A small model that predicts nearness at each pixel, trained from scratch.
Model: 5.6M parameters, 48-pixel images, encoder arch vit, encoder norm rmsnorm, encoder activation gelu, encoder moe expert_choice, encoder num experts 16, encoder patch size [8, 8], encoder layers 12, encoder width 192, decoder norm batchnorm, decoder activation gelu, decoder widths [32, 32, 64, 128].
Rows from block 10 of the encoder of a small model that predicts nearness at each pixel, named by matrix and row number. Rows with one number belong to one neuron. Each number is 200 + 20 x the weight over its row's rms, rounded and kept within 0 to 999. All counts start at 0.
After each neuron's rows are labels from the 100 images, of 14976, where the neuron reaches its highest value: "peak on" is the class under the peak. Only what is clearly more common there than usual is listed. The data: rendered scenes of coloured solids on a plain floor.
# fc1: MLP up (encoder.blocks.10.mlp.fc1.weight, 576x192), inputs 0-95
# fc2: MLP down (encoder.blocks.10.mlp.fc2.weight, 192x576, transposed), outputs 0-95

fc1.135,205,208,183,175,226,226,206,201,218,214,194,178,197,223,243,209,214,212,175,228,174,157,135,218,195,197,202,226,205,181,197,223,209,191,201,198,208,178,222,194,192,199,181,180,205,181,187,187,170,199,199,223,184,259,207,184,223,215,185,225,212,201,191,202,195,186,196,205,180,172,189,172,192,196,204,194,170,223,204,196,193,214,207,222,191,189,201,205,229,211,208,207,205,183,198,208
fc2.135,191,188,215,179,211,188,189,192,188,178,218,181,168,210,234,224,182,188,213,212,193,198,219,189,214,188,242,193,186,237,186,189,182,197,212,166,216,185,142,211,200,224,256,210,194,195,226,172,202,191,199,210,216,212,196,197,176,234,218,176,261,180,207,184,177,226,185,219,195,190,197,213,170,198,212,207,169,190,202,196,204,204,230,191,203,211,194,179,224,153,172,196,214,206,192,202
peak on: torus

fc1.271,177,211,184,211,165,191,184,193,196,195,220,231,203,187,172,227,161,190,234,175,191,188,199,144,199,180,188,222,164,226,172,232,189,202,171,162,195,206,210,186,187,197,193,193,219,185,188,182,219,176,197,193,169,196,203,197,176,216,216,186,230,201,185,168,206,217,184,197,232,223,172,205,237,185,223,222,251,175,180,165,220,215,222,182,214,176,185,218,172,175,190,190,193,187,199,179
fc2.271,210,224,219,195,190,174,208,160,202,180,222,205,208,198,197,211,208,226,161,218,197,199,183,202,203,209,194,214,190,225,243,183,164,180,204,201,200,207,210,222,183,180,171,194,214,179,160,221,189,208,201,210,207,191,231,213,205,199,185,184,201,179,146,192,217,190,184,186,200,172,216,174,201,200,179,224,194,159,225,183,220,198,197,192,177,231,219,200,211,217,193,211,188,150,215,189
peak on: cog

fc1.504,219,189,191,212,208,171,181,188,209,199,222,216,205,192,215,243,167,214,203,216,196,217,211,164,201,180,197,154,182,176,203,225,181,210,171,178,192,204,234,141,193,183,204,220,193,171,181,185,205,216,213,175,205,205,175,179,201,234,215,187,209,221,183,168,164,225,197,173,213,223,210,194,225,172,219,217,196,197,227,209,224,187,190,195,185,216,193,226,195,167,213,211,204,179,184,193
fc2.504,238,221,204,204,197,177,230,207,198,152,216,193,224,237,191,188,217,195,178,226,194,187,178,213,242,187,205,220,194,236,181,193,204,184,237,197,195,196,175,194,197,184,142,210,220,225,188,216,200,205,216,217,220,187,220,206,219,188,187,183,199,169,197,194,237,186,226,211,210,198,171,182,177,193,215,220,204,173,220,187,190,200,212,178,215,196,195,201,216,169,181,195,188,158,206,197
peak on: jack

fc1.391,186,201,215,202,177,225,226,210,189,178,195,181,208,183,171,216,197,177,207,192,209,219,218,178,186,198,193,156,185,184,206,204,230,189,180,185,208,202,191,150,222,198,203,205,193,212,190,177,219,178,206,168,178,176,180,198,165,202,201,176,203,208,194,194,206,218,193,207,236,242,195,221,202,174,228,203,213,185,199,177,260,205,211,197,204,185,198,213,162,205,176,216,192,195,186,188
fc2.391,218,208,197,209,240,153,178,191,180,181,201,192,216,184,177,204,185,207,166,196,203,202,189,189,199,194,193,212,213,177,200,188,179,168,220,174,202,212,223,218,210,149,197,187,211,195,190,239,200,214,197,191,205,196,243,206,232,201,209,178,208,182,185,191,201,184,230,199,174,224,205,208,186,185,190,213,223,212,180,194,179,191,223,243,185,217,222,222,233,206,196,239,190,156,243,189
peak on: cog

fc1.186,207,199,205,202,170,169,163,186,184,176,211,220,204,185,192,237,178,190,265,211,190,237,221,166,189,208,180,170,186,229,219,207,192,207,196,191,206,209,230,191,191,214,199,210,190,199,189,218,219,182,197,164,216,193,201,196,199,225,208,202,191,219,227,190,186,189,160,188,210,203,187,199,223,191,191,194,189,236,179,154,208,207,194,191,223,247,196,213,242,206,185,205,194,191,199,209
fc2.186,217,201,186,213,243,209,220,221,164,182,220,192,231,191,174,168,232,229,154,218,183,181,226,192,189,185,158,202,196,192,183,204,222,184,174,191,192,192,191,190,223,192,153,175,207,208,166,179,212,190,203,224,216,196,228,172,209,226,188,235,187,189,207,188,242,201,190,199,214,198,203,171,218,192,201,191,216,163,226,188,210,190,169,207,205,183,216,200,187,214,189,196,189,218,211,210
peak on: star block

fc1.491,186,201,197,202,195,220,227,240,189,194,153,151,216,146,210,229,219,206,206,244,224,176,172,230,188,234,217,188,244,203,193,171,195,181,199,198,194,204,190,174,221,224,216,214,173,217,171,199,198,249,201,192,153,193,179,133,184,191,208,202,172,195,206,211,212,210,177,205,204,217,205,191,153,190,196,179,201,211,199,172,240,192,198,201,203,162,194,195,187,199,210,196,184,209,188,238
fc2.491,195,147,185,207,230,210,180,201,202,186,200,210,205,181,188,179,162,188,151,203,185,213,180,207,222,184,194,209,258,210,183,212,194,182,190,194,216,202,207,179,190,165,204,196,188,184,205,194,240,200,192,180,197,232,177,228,210,236,237,185,187,198,214,196,192,208,220,222,161,217,182,199,216,183,210,173,216,223,199,217,204,170,217,195,216,218,203,203,220,180,195,207,207,197,241,194
peak on: capsule

fc1.128,223,198,198,184,185,152,173,189,213,198,213,214,197,226,209,223,176,214,245,185,193,215,222,182,184,178,189,194,169,234,198,220,218,214,199,210,181,199,218,180,168,196,184,234,189,211,185,203,216,198,206,166,206,188,176,218,238,209,216,207,211,212,177,190,155,228,199,171,227,191,209,218,218,183,222,202,192,208,202,192,181,197,189,188,191,234,185,219,254,171,178,203,205,161,198,206
fc2.128,224,242,211,205,216,193,225,199,162,187,219,187,219,212,200,188,206,202,170,226,202,170,208,213,203,179,180,187,174,187,201,197,220,201,205,229,195,204,200,187,211,201,173,189,210,225,174,220,190,211,211,244,201,173,224,185,211,182,176,211,158,160,186,183,217,195,221,176,237,195,177,149,198,186,178,212,204,170,222,183,197,179,198,213,223,175,189,187,184,200,202,178,175,185,181,185
peak on: star block; jack

fc1.12,203,187,204,216,189,158,198,192,200,189,239,223,204,191,189,230,161,208,214,225,208,208,202,157,186,173,189,155,182,162,213,222,197,190,179,187,198,196,213,167,201,188,212,224,186,195,194,194,206,185,219,162,172,185,172,189,178,229,220,199,212,218,189,155,182,224,200,170,214,261,188,209,202,174,224,214,220,205,222,206,213,193,205,190,197,193,207,218,195,193,213,221,228,195,170,185
fc2.12,237,227,210,197,180,165,217,199,196,145,207,203,225,205,194,186,204,205,183,216,193,194,174,229,234,192,191,216,196,221,180,177,206,184,221,188,200,192,192,198,183,171,163,213,225,198,180,216,191,216,220,222,228,195,242,218,226,176,189,169,189,186,203,208,228,169,246,195,213,203,188,183,187,188,215,238,219,177,212,186,217,196,194,219,215,209,215,201,219,151,198,187,178,155,219,194
peak on: jack

fc1.384,203,209,189,195,190,220,192,210,238,221,179,256,217,177,208,237,195,189,191,183,204,171,208,157,194,210,204,180,193,216,172,220,262,191,183,172,192,191,215,166,191,195,222,216,185,200,179,189,226,186,192,209,167,220,159,191,219,228,208,210,215,200,213,187,202,208,154,211,227,217,195,197,217,196,214,223,210,172,181,191,232,225,200,183,193,233,205,182,212,157,197,195,192,183,182,168
fc2.384,191,185,209,198,191,207,212,186,191,178,213,210,211,185,212,193,193,192,154,213,190,192,188,216,199,167,222,229,211,214,187,215,164,191,169,174,196,215,214,178,191,170,208,190,209,222,187,211,193,191,201,244,196,232,218,187,206,269,184,179,174,208,200,211,207,213,206,167,188,183,159,182,198,188,209,156,174,189,213,180,221,194,185,199,187,199,205,199,206,187,190,203,196,181,193,190
peak on: torus

fc1.6,196,214,203,208,175,219,199,194,196,191,183,228,187,177,190,218,191,200,263,192,218,208,228,191,185,221,197,153,225,191,182,197,190,200,202,193,202,225,182,192,201,212,229,205,175,189,188,216,210,192,208,176,158,166,199,213,227,204,211,201,192,223,231,217,183,203,157,210,225,215,201,219,215,219,162,194,194,231,201,143,238,225,184,191,205,227,171,210,179,210,190,204,238,165,216,205
fc2.6,217,219,170,196,256,199,196,212,198,180,207,163,229,206,193,179,196,182,151,206,210,199,233,194,198,186,205,208,218,190,189,197,191,165,211,188,191,205,208,207,221,189,154,182,216,175,158,251,186,194,205,192,239,207,238,216,241,179,183,218,221,173,194,173,236,183,175,207,197,191,192,171,190,185,185,174,225,223,202,194,182,192,236,221,160,226,223,211,161,217,195,210,172,239,227,217
peak on: cog

fc1.47,195,211,199,202,211,187,182,186,245,195,187,226,222,196,211,201,212,180,181,190,178,157,182,181,204,174,195,213,154,207,164,206,247,225,194,187,200,222,225,192,186,171,181,191,206,187,195,184,205,183,196,216,204,213,171,194,211,209,196,202,242,195,169,196,179,195,194,168,235,208,216,213,215,190,224,225,208,164,190,218,183,219,196,194,192,190,191,193,257,197,172,203,167,191,204,200
fc2.47,169,210,229,192,187,233,245,195,211,202,203,188,193,223,240,203,176,209,197,217,210,191,185,201,218,198,208,238,178,230,221,218,186,211,209,216,196,197,198,215,194,171,199,241,192,226,222,151,176,195,200,241,187,207,209,213,174,200,190,187,185,211,188,195,186,204,204,213,191,183,171,218,201,215,224,214,157,166,214,177,193,196,202,192,195,196,222,208,218,209,175,212,187,186,172,169
peak on: torus

fc1.321,206,200,196,227,157,171,189,195,168,192,244,197,203,155,187,234,179,193,269,241,212,215,250,209,214,217,185,174,213,251,214,183,182,201,198,194,211,178,202,188,205,225,224,212,184,224,180,219,206,218,196,171,155,184,165,161,186,215,215,228,179,208,240,198,204,231,158,191,227,216,172,202,209,195,215,185,185,218,197,166,212,191,168,195,208,211,204,205,196,222,194,220,200,183,194,192
fc2.321,208,179,180,212,237,205,209,226,157,184,217,188,245,185,184,167,188,218,152,213,186,202,194,201,199,189,161,198,229,198,168,193,207,177,186,178,201,210,209,176,213,170,138,186,213,183,147,209,224,208,204,197,204,193,234,183,229,228,207,200,198,193,189,178,222,197,211,209,197,203,207,174,207,182,192,173,209,205,220,189,220,186,186,216,198,213,203,217,201,203,191,201,181,171,240,193
peak on: capsule

fc1.254,211,196,203,230,202,190,210,195,228,209,228,213,193,186,197,233,187,229,200,285,210,191,188,171,197,193,209,170,215,162,172,244,165,195,169,183,187,228,219,138,203,197,186,225,180,175,191,195,209,204,211,178,202,202,173,157,180,227,219,180,205,208,210,179,187,219,185,177,203,224,162,192,201,189,198,194,210,207,212,203,232,218,193,195,212,227,190,227,158,183,220,206,233,170,186,207
fc2.254,247,212,188,198,193,182,222,225,190,156,210,195,225,204,196,188,212,185,182,224,198,187,190,212,227,194,209,212,203,210,169,196,192,164,222,187,193,184,186,173,194,185,170,193,230,217,173,230,196,215,219,218,248,188,227,232,235,162,194,185,176,168,199,192,227,192,227,203,206,204,184,187,163,188,222,217,186,192,212,188,196,198,217,181,219,208,201,204,218,165,192,170,185,146,230,200
peak on: jack

fc1.276,181,203,209,209,160,208,225,231,192,193,163,206,201,191,157,191,183,193,209,193,200,199,199,186,195,196,201,159,202,180,183,213,195,198,160,176,196,206,200,149,212,187,209,212,197,198,197,184,214,161,197,180,175,184,204,189,193,208,201,187,181,211,188,186,190,228,187,168,235,242,200,211,188,188,235,206,196,184,193,196,257,214,202,195,181,149,199,205,170,196,174,201,211,204,198,194
fc2.276,221,200,194,201,239,166,166,194,198,175,207,195,214,189,185,210,190,204,176,195,202,207,184,196,204,197,202,224,209,180,208,185,170,164,218,182,205,198,227,207,206,145,194,197,195,184,202,228,191,212,206,180,210,190,237,227,239,181,193,172,227,188,195,196,204,180,228,212,172,213,188,198,184,183,178,221,226,211,176,207,180,190,223,252,201,225,210,216,206,212,214,226,179,172,232,200
peak on: cog

fc1.96,181,217,183,206,186,192,197,186,185,212,241,205,212,199,214,217,177,192,256,223,193,224,214,154,192,174,197,210,143,243,178,236,206,204,191,162,189,194,209,177,182,186,193,200,216,193,192,197,207,191,191,185,189,218,224,200,193,213,236,202,224,204,205,170,185,224,180,198,196,196,201,204,245,195,232,216,226,191,182,178,195,210,214,177,227,227,188,193,196,203,183,198,165,185,208,190
fc2.96,194,218,216,190,187,172,215,156,194,187,234,200,185,210,181,208,227,220,162,226,195,186,203,214,203,207,174,197,163,211,208,202,191,198,181,210,213,207,179,216,204,214,166,189,202,173,189,199,201,206,199,218,196,200,249,210,198,233,186,200,210,175,162,180,208,182,186,185,210,172,233,176,224,191,184,201,202,155,235,176,205,180,215,163,194,215,240,191,212,210,198,202,194,199,185,195
peak on: jack